config.toml
model = "image denoising model"
dataset = "fractals drawn by 1,000 iterated function systems, in grey"
translate = 0.12
task = "denoising"
activation = "swiglu"
width = 192
batch_size = 32
lr_schedule = "cosine"
final_lr_fraction = 0.01
Rows from block 3 of a small image denoising model, named by matrix and row number. Rows with one number belong to one neuron. Each number is 500 + 25 x the weight over its row's rms, rounded and kept within 0 to 999. All counts start at 0. Numbers have three digits each. After the name is the row's rms in percent of the matrix's.
After each neuron's rows are labels from the 100 images, of 14976, where the neuron reaches its largest size: "responds to" is what is common among them; "patch colour" is the nearest of a few named colours to the mean colour under the peak. Only what is clearly more common there than usual is listed. The data: fractals drawn by 1,000 iterated function systems, in grey.
# gate: MLP gate (model.blocks.3.mlp.gate.weight, 576x192), inputs 0-63
# fc1: MLP up (model.blocks.3.mlp.fc1.weight, 576x192), inputs 0-63
# fc2: MLP down (model.blocks.3.mlp.fc2.weight, 192x576, transposed), outputs 0-63

gate.405 073:514501515487474499504519561513540548466501535524532486533522451531525534514508489539488483506525492501486499516466497458507471480549472495519512493527515490478502536517522554446498454484579493
fc1.405 076:486500534495538495505463438487513522515523482473515514522505526493482505510479508472487511493512506532502482488500473514526545530515526468505493508479485519491488515546508481561487503509474501
fc2.405 076:475521501488487495467494537479454491496506517539508545489455522487527481495505429520489486527543535540521485484458546507478496521522456488536533522512486498534505495500490528454482520503481499
responds to: dark on light; dense
patch colour: black

gate.29 161:467517488496518566502487528396493518509501498487496542487499470487531494504500533511449471463521511507509495505502513510498453533521470518491526487535509504507523484468526510479497484500533468
fc1.29 157:515427518516476487525522525494453448515524515468425506531494522498487495511473507491485499541511490475510555464529457497458513485483503484482498539505525522512498493541508501499501492492500493
fc2.29 159:535497522494530483490432499471496522524525538545522502521509524504515511489498507504467541471525502494487507517541477554510513497521480518489512511468508536492512515523485507495486491497512477
responds to: dark on light
patch colour: grey

gate.573 105:466512518484503507457460528484489503500534524461532505573497489505501522511503530553493489485533514521529483475513499498525499513534497526466564517508483468543483490476519498490503475521446522
fc1.573 108:556540492457522495524487479517497485582492512494505498484485506552497507467506482549512488502492467510485493479515501475503519539499492547587498477536513526506500470423495485530518483491502508
fc2.573 099:517528529483479496516528481522481555542453475427496493523483469512506502502511523558494473507474545516454495532495491499486495485498541518489550500494496492468512498463489514479478506499558520
responds to: dense
patch colour: grey

gate.111 137:487508474553471484495499524488566483501462484538529493530506509488460508496498506458515524459463523522504473539512513493540513489547452515516512483510487477508522530499494474484502517525518504
fc1.111 146:515498396492498501484492486507494523512489497482499517487495494503491476499499514490506498493499519489493505465518505438497502495493524480503524511495497498507525469665508426489489498503494487
fc2.111 152:500469453505468514502478555501485424478503492492505465472504530530492483495502492478494528491494487495504488586512479520527513518508492536504486540471510492504490523551509526512478495519492492
responds to: dense
patch colour: grey

gate.91 109:534439559497467480539534556510532497594490501525494473541507524443506486484479449507483537476497522478504499523530496483538490477495497483498460496483491482500527500543514540505527471500497480
fc1.91 095:491513540515472474522557443491566523521470516540527504545472510462437506500501499477537536482479539476521512508493499496496522513531517503510518471467506510492495529523475510532518512510487481
fc2.91 094:556533532508452509509498474541501515534484522512515473493547463497501535549497529507518502527491459524471495541501586475459480519483516507499502506504502451491556504489505458499505516495509478
responds to: dense
patch colour: white

gate.248 129:489514493471498547472525527478499502548487495522527552474517491456520497521459477522512540428488531457447480489565499432531486549505482486482478506482519486521542486519465540502505496490471464
fc1.248 127:492499501504515474538504493501508511448478499542534512478487493554479487501505478554513516491483499488482499490483519513499522536485529539503487501508529488516516473483531493521514493519463501
fc2.248 126:571536503501501495505497496547511537521505480540553498505509493506499513501525512532484515516481474533495475515540504499478502509472472553492506521467500516517552515511488484503507474506497515
responds to: dense
patch colour: grey

gate.455 136:498491525473491480529481520495553506518516489508520507508516510523448489495498487442544534497506521517515501508519517481515486475559503456509466478485489486484504512542495484518509478507507476
fc1.455 122:488499546542493521471507526520475426546501513459514487511509490522500500508521490528505461521486446504501499487481510494493474490490468544535525519509488482507499506386508521490504517524486501
fc2.455 133:486501540489510492479514447496529566533473506471470484536495444497479481487511527523508470467510514509497511459487494493509528480533531471492561470514494509509506463485491514479518493490509546
responds to: dense
patch colour: grey

gate.329 122:505516495469515526493488516510496529520459528464478452497459484507488482499497485483507524501510471519518500546466562537525508517467520456473482467546503494431550490499491485465502454525484553
fc1.329 121:494499527491489535516506504520475495500503514535510546457559480502477506499515488528465537513530524536448509478474467460464480489513487526466514489482533554559441465449541526527461494469515470
fc2.329 123:535485524513489520522509526518551483542489539481482495530504515488456484515495503507558519523492392471477493509487531488533485502557507495524478560519485504526546513517468485540500505523482551
responds to: two maps
patch colour: white

gate.524 097:494508520468522516477518504490520541481512477480501555466523466516494477552485498521455490488507570445489537471492485474477483489524500514467499483491503513478506505531459498547527494487521453
fc1.524 087:469491506492516486493499479506485474514469480548464487429471479486476507507497501516479486496490508496455513500482485464535507508501460457475464462518485489507509473493470491453518518478507497
fc2.524 080:522503480508513480492478532473482468517484503482516440470521468522507481483562501521503524521468425524487513529524504472497532517522513470500513509470498449518494480499534512531465479524513493
responds to: dense
patch colour: grey

gate.324 081:478532508511520505513513514495490462525493483479505473521513466474520505530479551456506526504504519481511480508493525492479487519492496481497509460509497516477502498511462541494507539501492468
fc1.324 088:463477487496490511517469507480476473485501490514483486516506490492532484513498500511511483518500502490427484494515512464501536502518519491459491529467497483513490545496445488498495488480466456
fc2.324 072:487528508485508518531471509522519533504482520465522465486531510483470533488469460493513510511522508502481475482446490459509525517415505562537533511473544480488492541489510509508503486459523505
responds to: dense
patch colour: grey